Weights of a small image VAE.
Model: 64-pixel images, encoder arch resnet_bottleneck, encoder activation mish, encoder widths [192, 288, 432, 640], decoder norm groupnorm, decoder widths [48, 96, 192, 192].
Training: 8300 steps, batches of 128.
Data: trained on rendered landscapes of hills, water and sky, 7.3 epochs.
Rows from block 0 of the decoder, named by matrix and row number. Each number is 500 + 40 x the weight over its row's rms, rounded and kept within 0 to 999. All counts start at 0. Numbers have three digits each. After the name is the row's rms in percent of the matrix's.
# conv: 3x3 conv (decoder.mid.0.conv.weight, 192x192x3x3), inputs 20-29, a 3x3 kernel for each
conv.34 096:518546456534545537475489432527499507586548474514488516542569500498484420492528504453516504524522524487509517481478549479482463491510517537531521467491479535488441491403482512436519498525467581584544468539429490533482501472488527578435460574449480472489481530493507522537
conv.35 092:444447473542456443504458517472450493403554527562550620491512533433500537484550503465508499465572559524488472457528461522568488517434515509509535469507437482528480536497467508521512501490550517460524503433418495481488506454480509422435550432513510486493508386524533444524
conv.36 114:502441505481423524513462506504593497473634486521476502490535472493572539513503515494535452465540446513467501481558487547461512504451478471512519540438458483492513522500523522384484539495490537547524495476525475537507559550519488487571486518506498474550465534518521488476
conv.37 101:517529507524438572550528517485480509503401528500546489542443494491509467458417465460477486474550492519518492491459498532460526470494456542616525456522530515540520488555538549436542492506496492489521577440541502535503547480584521446519590518547474535479543402494507516474
conv.38 102:495535545499490537463530429480533518467496546444504504564530512464471511482387502473517482558498535480482460504501471511512543515603486462474499543567477555533527460518502462436563515457500477472502517349518536529535466473507446382525551590462492552507470541513507472506
conv.39 115:473430429443532450504468502438463525506417612519564484559511553476422507476464453514455517538486478456544487523556504497491549489510446477471498486487553519531553462483428458535548471465500458484500521569494508507440452495439477558499481506472455475452502437473479511492
conv.40 095:473548502468505458524503491474511501471452502529528506494474509467461525532492549518527535529418476479526558479452477500490536501485513491501491484471519460502490516521504423560514497546469449523429443546482477516482457556456486610448446489438487504523457540477497486503
conv.41 102:457498541441473541589456514490506533494417496518499389503561495530636401471499448532489521531517531539532515522455479539518492498524516511496517482496492547492512508459541509503509508516465537531483399598522466523491453487538429558499483474528466461491507538545461525459
conv.42 113:523583513551549581542494534516525522483348507485470511494481497428443520490525508517468485535579467489484513499490490491410481508467505505487501479521520517535473465544478425497516501562497479477495423459487521489497482513479502487479521480535510502455454460492496491527
conv.43 088:553550565410434463399480510503514455460633499440422445566494510522456405575583556523467482477473494541495453566497499489542462568520541513532524521550481515505499514564504558487537494429449482444523583501641472415555513529571470559561397446397478522471487511490493486504
conv.44 095:506550607539498694529499553437501509516401498480557490530503484546506583544467498492470469500484473465516549484462500580430512493545461462460523512472560497489493489511497454437503520561489477496469491428532474483460482483502519429509446489413471481506451482513501562505
conv.45 101:539559504516457480524471516501525481493603469463538443531520497576485479550427491495460528546465573529506531487498502514405514485462513510510538516426509508447479515491521455453506462516485499541485526520471446565514555458576608448506549489533515494471523592425524579503
conv.46 112:468511524419434453543524482538503543532411423495542527469565499484431458448517476497472534564456475499479459517443538497499493475548517528515546483553468484476482506486521483523376511501519500431449467454540484449475558509545434431539494518470440493459508490551484522534
conv.47 086:504496451516490541471454437500489470535448458455438459591527537458444480513525570531506520488529449567534572504486487471490498473498505470501493463522570456474451491523523520443526477437486507524530532511515488510471502535485494534519433408363502503545509512560496466502
conv.48 090:593438429504501437484543488493440434532503452512555533537491501493364464588509500447487572543434572536541551473552566511490542511510470475502482526568531469477502503498451476529526537517501457492473540526494485502457478410422552486525475514497487485487527471467509527502
conv.49 109:543498521512487552473520491520508499487545553497501513508567453536547467460524483474574435508568449478487481480552488497483558520531510510497488526508473490485510485426516510388576496485493465565464560507495473430510478492503513426528475455500536444506493539530474515470
conv.50 100:461423432581570543570479498431472455505496439506448480501468454420411451487478480524545546510583495484513497515479506449490411491486504515550535448488549482528527499505492575528457480451515540494524452536504503510508566495584523516535565461518486480520448417522457471543
conv.51 098:521520431435529448494571526567462533502482585568554530515507502434539517533517518476586498500417514502517444496539457486483588482492478512506540542551523520528473485533494507538540493524511492638495551496495526522515506720542532523500505538557558476485552483516496505549
conv.52 092:492380518491499535486519537528485476508559503481486553497591454532499489513488503504477509465588537502482488517544519500482504501464515522492506520450518515540495538493501558409484533486554521494544464536464515504522534456452422349482541548531482465470493463503482473512
conv.53 086:550509523562605515436438474449532517474613596501478523537514553449463436510556471482504424459479513509531554468478491492495483504449519483534493444468500538515529486487466517513522475517530482450471476516496535510526504477505562570449405443488464465452480517502516498478
conv.54 099:504509469565613494541482530496514521495535545558565511361527486514627516467490437494440501475393474503526502510468528526535516513500487574516511449437486481501497551495488442494529486483509548406525447434519462499523515535527462459419539515495546500430523493504501511504
conv.55 113:516502516602543403542530484480478455486523454517474534466493512518417461487536514481533449533546478494496413495524451495615472471503528510511513555499437514534533564439492508456543487457516513484542434511542450499522497474535508464474574540615536439511554432507551527518
conv.56 117:535476546509421483493496532495426484494481459496508509470434582534497530485464481526403453506521516521467458520468433503474519504493541486468438481419500500519532461496488491519485508456520537469469465488558493493480411418451500460558527535517507544494501538511509482562
conv.57 114:460490511454468485465500456542578518524541489467504448491540469511561428512536468505493495527527527486503484535525487542454537492432468486524498528453504468537521526521544506501529486500508538520537389548507509468551547526570511424528503493569481503504436626507488526545
conv.58 102:474479507465475497484535482537474516458425509540510507526403499504570478528511450458504496509449530525531520517479449482495564560531466492515462456496504478465490484492462471576551500496459498490437471462440481533483519468505373451509447487523508518499551476507525552513
conv.59 119:501535488479510511494528531535558459555531423500539460480572479525394464479423465504486527605506472473537527500451540534439482517532535482483520510436503538475496521500509450407552517542469521545502480445577479461495484498560439518642531551489495531486499620521484462466
conv.60 111:488460509507409562492427530472505497521640455505512471481453571512623521489454506462554505477457501455582530492518510516413529504455494504510500476451491538384507492532504488509536484452474489514491521457490508518478509510537479360563526406516473486479476539484499579510
conv.61 095:557506492462455507535439514478450497443528455442531577546506515506419554455438558476477541473448524460486479549471508464478495523533512552490516550448478512549504508493505510564451527505487552622489530590430519497464531556478531561481423449398456521484560583456505521459
conv.62 105:539469497516414523552514571526505563552472420492484481515478516482526491487569487493444447491553502522496449504568476451426475459493493507500549502522483480472512535528492574504473520439506476558510442463482522462528528491470530425555519494540485482484505498502516488534
conv.63 106:550510554444364447488420505494440544524477496467413465482432521428532518476556505472485486531590558492481485486441486509583455496503517517507501482518482529500492473459525506566465500491479481551522487479503506487564548553521391575499535462571457487505479481490512517569
conv.64 093:486631567474555510480495486479564538478640435433411430491489475544486477522566519523450485488443464533482464507394485527570503492431490510494477511385572458502491474493539560538543517500537479495461522646489502490537508477505536668459488516511487564527515596504549492520